A small class-conditioned spectrogram flow-matching model, trained from scratch.
Model: log mel input, norm groupnorm, activation elu, widths [48, 96, 192].
Training: normuon at rate 0.0033, 6200 steps, batches of 192.
Data: 39062 training examples, 30.5 epochs.
Rows from block 4 of a small class-conditioned spectrogram flow-matching model, named by matrix and row number. Rows with one number belong to one channel. Each number is 128 + 32 x the weight over its row's rms, rounded and kept within 0 to 255. All counts start at 0.
After each channel's rows are labels from the 100 clips, of 14976 (inputs lightly noised), where the channel reaches its highest value: "top examples" is what is common among them. Only what is clearly more common there than usual is listed. The data: babble in 24 made-up languages, each with its own sounds, syllables and stress or tones, from a formant synthesiser. In brackets: how many of the 100.
# convs0: first 3x3 conv (model.mid.0.convs.0.weight, 192x192x3x3, each kernel summed), inputs 96-191
# convs1: second 3x3 conv (model.mid.0.convs.1.weight, 192x192x3x3, transposed, each kernel summed), outputs 96-191

convs0.56 [117 174 111 142  96 154 188 159 154 126 127 148  90 120 155 215 110 120 132 104 176 114  96 123 128  96 106 159 161 103  85 135 131 130 136 163 117 195 210 160 134  95 113 150  96 144 157 134 167 118  82 111 129 118 135 164 119  87 175  93 182 152 100 123 115 143 133 132 198 163  89 132 135 188 119 112 113 165 179 174 143 118 150  72 141 160 116 170 104 140 128 188 133  69 128 131]
convs1.56 [ 76  92 163 128 145 138 104 174  97 158 146 122 127 152 130 147  75 120 165 139 100 114 127 180 190 107 163 103  91 177 184 109 191 124  90 133  75 139  97 138 121 152 179 153 115 180 153 114  96 121 130 164 159 125 136 129 172 118  92 188 146 152 124 140 133 137 104  92  27 104 128 123 116 132 227 174 145 133  80  63  84 178 152 154 104  96 157  99 150 158 172 128  98 148 103 173]
top examples: pink noise (32)

convs0.105 [159 112  91 157 132 138 155 105  77  76 105  75 114  51 118 159 188 174 113 156 103 150 155  83 119 135  91 174 126 142 131 155  96 154 169 145 145  51 158  94 154 184 128 140 151 104 167 138 151 116 153  97  93 132 137  77 138 140 138  60 123 170  93 114 118  99  86 126  89 119 122 127 148 127  86 132  88  95  84 173  94 106 147 100 152 178 128 151  84  77 113 103 175  71 124 156]
convs1.105 [185 169 122 123 164 123 113 138 142 173 144 140 167 116 109 136 150 112 123  86 135 121 105 186 117  91 186 139 152  95 152 105 206  94  61 119  81 145 117 168 130 124  68 110  99 110 141 129 126 148  75 187 153  91 117 137 183 114 192 144 143 114 153 141 138 146 197 132 114 138 123 130 144 116 157  98 204 186 137 132 120 130 130 134 127  75 105 113 151 176 167 130 142  92  77  90]
top examples: voice: deep voice (66)

convs0.174 [194 145 151 148  94 156 164  30  94 114  69 132 102 105 127 121 126  52 140  86 175 107 130 118 130 117  93 145 172 183 125 185 156  70 148 147  94 125 128 107 141 123 120 110 121 117  87 142 146 115 114 125 142  64 101 157 115 140 116 172 149 141 133 156 173 139  79 136  76 119  64 153  78 155 155 116 146 106 145 111 148 134 109 153 110 124 162 105 103 129 153 100 108 149 144 116]
convs1.174 [ 88 145 106 156 141 153 125 119 166 104 155 138 141  70 122 159 118 154 159 156 156 161 131 142 100 149 126 121 115 127 126  69 137 104 170 154  36 109 123 149 102 128  40 126 122 156 134 142 102 159  99 127 158 135 138 115  93 149 165 147 144 117 150 120 101 131 191 129 102 151 169 129 142 125 150 185 140 169 120 129 124 143 132 110 130 141 167 177 130 123 140 139 221 144  99 169]
top examples: voice: deep voice (57); rumble (42); pink noise (33)

convs0.29 [180 187 120 203 114 134 149 109 149 162 193 169  87 114 162 138  69 179 163 159 119 137 200  58 133 136 150 138 158 142 164 123 116 140  90 108 176 162 153 131 176 113 189 164 124 131 116 159 113  91 109 149 138 112 184 138 116 121 110  87 128 177 114 138 140 105 125 138 148 107 114 180 192  47 148 129 136  80 141 165 153 174  90 148 158 176 150 100  96 132  73 137 121 117 121 174]
convs1.29 [110 135 128 128 157 163 128  79 141 101 156 134 142 126 120 159  91 130 142 154 167 121 138 134 140 112 131  75  96 114 102 122 139 103 128  87 159 108 142 110 124  96 118 119 111  97 109  99 174 125 145 106  94 222 123 137 134 128 153 211 194 130 104 185 144 184 151 136 137 149 167 124 117 118  95 121 194 149 161 144 131 162 126 118 159 149 173 219 135 128 143 112 144 150  93 163]
top examples: prosody: tones (79); voice: child-like voice (58); white noise (51)

convs0.152 [ 85 144 130 111 140 135  96 136  92 131 126 133 156 136  98 126  89 133  89  85 115 100 100  94 126 105 174  86 122 159  87 137 118 133 152 123 141 168 135 140 115 112  71  75 176 113  98  83  67 143  93 138 175 136 123  97 165 130 178 172 133 169 125 129 155 107 142  99 139 144 161 129 144  88 135 135 151  73 135  98 132  86 121 192 109 121 172 130 140 163 172 109 148   0  93 143]
convs1.152 [ 98 193 153 137 141 114 134 119 183 182 108 104 111 101 130  91 130  65 155 135 136 148 158 167 146 142 112 129 164  68 130 137 166 163 146 167 193 104 173 119 135  94 136 116  90  90 157 154  72 110 185 112 144 144 138  79 180 116  93 154 135 147 109 148  80  91 102 125 131 124 108 103 111 125 124 130  84  28  91 169 112 130 181 132 109 119 102 159  99 108 104 168 111 149 129 137]
top examples: prosody: tones (92); voice: high voice (53)

convs0.68 [121 114  66  99 121 167 156 131  84 102 144 128 113 117 185 136 171  88 159 136  90 130  93 145 149 139 154 109  75 120 105 151 110 128 107 177  42 138 119 104  75 143 150 105 138 141 181  45 110 108 115 136 163 102 119 137 120 151 179 201 162 143 118 201 154 170 160 129 129 172 116 127 116  84 147 166  76  98 146 167 103 110 166 105 121 161 149 137  77 133 137 131 116 173 191 157]
convs1.68 [ 96 136 170 136 135 103 122 109 115 106 151 121 146 147 144 102  98 121 143 142 141 145 143 111 103 100 141 184 114 141 124 136 157 133 157 114 176 119  95 166 182 133  67 137 132 160  84 187 176 139 104 128 153 164 121 117 120 131  71  88 164 128  95 117 120 114  61 159 145  69 173 157 103 120 122 105 120 155 156  86 108 152 182 125  80 108 127 101  94 114 150 171 182 121 115  90]
top examples: pink noise (33)

convs0.173 [140 109 147 151 113 109  78 103 163 179  98 159  59 160 146 154 166 131 110 119 128 153 102 123 120  98  96 194 113  88 127 140 158 127 126  85 130 102 137 110 134  89 125 136 167 171 162 171 184 169 123 105 152 184 118  87 141 134 100 106 123  89 108  80 130 136 100 106  97 119  69 129  76 196 123 137 145  89 142 114 172  84 137 114 116 123 100 126  78 104 139 179 137 174 123 131]
convs1.173 [174  65  82 151 132 145 142 140 139 150 135 171 121  97 203 156  97  60 143 118 144  97 119 200 111 158 133  83 150  86 128 133 111 124 123 131 132 135 108  75 172 117 108 154  96 182 128  92  55 116 106 132 116  91 116 131 127 124  87 191 130 145 219 128 124 119 131 113 191  91 126 108 136 162 142 153 110 171  84 112 138  85 122 174 179 126 127 149 161 105 166 107 121 147 113  82]
top examples: prosody: tones (94); voice: child-like voice (55); /ɛ̃/ (38)

convs0.163 [ 91 158 135  93  98  93 132 146 126 187 154  98 150 141 146  74 100 120  89 129 102 116 154  27 122 100 114  87  28 144 150 112 180 100  93 164  76 101 119 105  71 116  91  90  81 101 142 151 182 118 124 142  75  95 119  88 126  97  75  86 128 133 180 114 170 155 128 140 117 168 118 142  63  83 150 140 114 179  66 131 191 106 201 144 107 115 125 143 107 148 102 134 166  84 113 155]
convs1.163 [151 109 147 144 130 120 171  89 114 142  93 170  89 102 147 190 168 124 148 114 132 163  43 175 133 155 116 162 136 115 128 127  77 108 152 112 203 157 143 132 178 118  87 160 137 163  78 143  75 149 159  98 136  98 134 124 115 117 145 160 104  90  90 126 139  95 126  86 131  84 135 143  86 166 165 198 149  83 109 121 124  98 117  94 148 125 211 132 158  78 115 135  86 163 116  97]
top examples: voice: deep voice (58); thin (high-pass) (35)

convs0.167 [142 134  64 148 154  93 156 191 158 120 140 100 112 147 143 124 122 137 101 114 123 141 125 157 119 115 146 153 147 166 143 166 111 132 171 127  77 155 134 127 143 103 155 125 106 183 123 172 147  98 104 114 175 117 143 103 115 105 109 124 119  64  98 171  89 100  92 110  94  94 144 134 111 124 120 107 127 172  93 162 119  81  89 128  76 120 123 155  86  79 143 101 109 147 122 102]
convs1.167 [103  83 174 140 149 163 116 134 105 131  93 224 155 117  91 162  88 108 136 146 135 132 178 119 128 194  76 144  81 130 126 103 129 131  96 169  70 135 164 158 112 144  93 157 172 140  97 147 128 170 165 177  77 164 103 188 156  91  97 125 106 109 138 126 105 180 142 124 193 136 110 135 112 132  99 115 147  99 144 100 164 108 134 126 118 139 124 175 164 148  68 114 148 116 160 144]
top examples: pink noise (33); white noise (29)

convs0.1 [105  90 112 115 151 124  88 121 113 116 125 139 102  63  78 108  65  35 123 168 106 119 123 100 127  82  89 115 146 116 110 134 161 177 123 106  99 157 135  87 146 137  98 127 131 117  88 137  67 118 105 143 126 109  82 169 146 166  94 131 163 131 146 141 142 142 173 129 191 162 132 149 139  89 125  99 132 128 142 157 101 123 114 108 139 120 123 153 108 129 148 118 134 176 103 133]
convs1.1 [ 93 141  89 148 148  89 135 114 165 122 140 116 133 218 146 123 152 157 147 102 179 127  84 167 185 190 157 140  81 130 148  95 147 137  97 143 173 111  75  79 138 113 111 119 162 135 112 125 232 154 186 127 134  91 143 131 153 180 156 144 134  89  98 180 156 128 141  80 108 147 140 175 145 122 121 131  95 180 145 158 130 167 119 118 101 126 172 101 146 100 174 139 114  78  81 105]
top examples: voice: deep voice (68); prosody: no stress (51); /ɪ/ (36); /e/ (33)

convs0.159 [145 180 168 138 139 209 159 179 144 118 154 160 143 174 209 204 167 131 144 109 168 145 157 152 139 101 169 107 149 172 128 124 110 152 142 145 140 109 115 134  78  93 187 155 102 173 130 110  73 156 119 170 166 153 112 120 168 124 156 136 158 155 143 220 153 156 103 163 109 156 166 133  94 121 112 154 107 122 198 175 163 122 187 170 117 188 142 188  94 140 117 164 155 134 149 156]
convs1.159 [ 97 114  84 175 162 105  56  59 176 161 122 151 157 176 105 133  90 151  81  86 131 155 139 125 155 106  88 120 104 152 127 146 120 120 109  57 140 107 132  72 139  64 129 104 112 128 113 107 157 114 126 116 142 171 198 120 168 130 149 132 135 151 110  68  82 131 107  90 126 137 114 105 100 119 141 160 156 127  69 154 113 192 117 176 163  91 149 138 191 115 121  47 174 116 152 219]
top examples: pink noise (34)

convs0.30 [129 173 128 165 169 181 119 128 147  91 163 137 129 124 124  84 121 147 162 124 156 183 113 109 147 128 166  98 117  85 116 163 149 122 167 132 142 127 134 199 152 148 144 206 141 149 113 193  92 136 179 106 140 134 159  90 133 103 147 125 156 152 165 128 155 131 193 162 209 156 128  92 153 126 114 186 180 164 144 139 128 149 156 120 121 177 159 178  76 117 164 115 193 160 163 150]
convs1.30 [141  98 165 133 172 157 125 100 129 160 142 139 125 110 131 149  82 108 165  72 120 138 111 159  99 157  91 112 113 153 145 147 138 156 122 158 141 182 173 114 112 125 108  97 167 139 141  58 136 150 117 117  89 160 155 154 115 145 169  93 128 121 107 175  82 131  88 129 122 107 145 185 155 128 130  57 106  99 102 122 121 117  83 113 167 104 153 102 147 177  93 112 108  90 135 128]
top examples: prosody: tones (63); mains hum (47)

convs0.143 [155 129 163 132 102 111  67  89 125 116  99 131 149 170 169 158 129 166 101 183 155 134 113 181 139 176  99 157  67 124 125 195 119 144 118 107 154 128 162 158 107  78 101  85 103 128  78 104 158 105 180 139 140 101 138 160  59 135 132 189 186 210 121 127 116 128 206 124  98 166 149 138 155 121 144 125 149 145 119 141 105 160 167 152 153 108 135 112 165 159 105 116 170  97 154 167]
convs1.143 [104 154 140 107 151  77 126 142 117 108 165 154 122 109 110  96 166 122 130 149 132 120 121  75  57  97 104 159 127 157 145  86 173 128 121  66  11 108 109 104 143 133 132 190 140 140 157 123 130 187 105 134 107  93  55 105 141 145 197 132  97 137 113  78 182 120 101 147 137 128 132 134 133 128 132 115 145 153 154 146 180 131  82 100 122  93 163 125 109  58 163 107  57 141 106 125]
top examples: voice: deep voice (57); mains hum (36)

convs0.112 [132 134 119 190 114 131  95 142 157 152 144  81 107 110  77 144  62 120  99 135 153 101 130  96 130 193 117 151 107 156 162 132 161 141 151 157  96 208 108  63 126 104 142 155  93 148 124 162 123 115  79 137 114  53 144 136 122 143 158 135  96 121 142 166 137 145 157 121 192 154 115 182 161 112 154  89  71 142 181 130 132 182 118 107  61 120 111  94 134 189 200 133 151 158 149 116]
convs1.112 [143 113 144 105 143  94 123 156 171 110  76 175 119  86  98 107 164 130  78  93 150 163 139  75 174 100 123 179  84 127  26 154 141 146 117 100 122 143 128  57 133 141 145 104 135 148 151 138 148 171 128 119 189 145  95 114 130 121 131  72 159 130 149  87 152 107 148  63 145 146 141 106 133 106 108 107 134 133 150 116 119 157 101 157 140 129  85 184  81 146 166 171 143 130 114 178]
top examples: voice: deep voice (93); prosody: stress on last syllables (45)

convs0.42 [ 98  91 130 151 163 115 153 122 105 122  67 158 111 117  94 207 148  39 157 111  84  65  84 133 132 119 139  70  50  51  99 116 182  85  64 125 116 133 100 160 136  93 147  94 166 145 103 205 136 126 136 166 164 121  94 213 114 152 124 106 153  62 153 197 152 143 174 115 160 127 109 162 128 183 127 116  93 129 133 114 118  78 153  72 166 146 138  97 195  94 140 101  96 141 134 134]
convs1.42 [144 149 150  80 131 119 149   8 151 152 175 120 127 112 142 101 155 161  80 112 183  98 146  97 137 136 122 128 153 157 128 194  22 212 151  87 147 140 173 163 107 147 117 154 126 135 125   0 106 117  65 136 125 136 116  82 109 165 128 131 101  83 128  83  97  81  72 126 125  96 131 126 142  34 133 128 140 132 120 166 114  95 139 101 115  91 135 138 112 148 127 161 128 123 120  87]
top examples: voice: deep voice (78)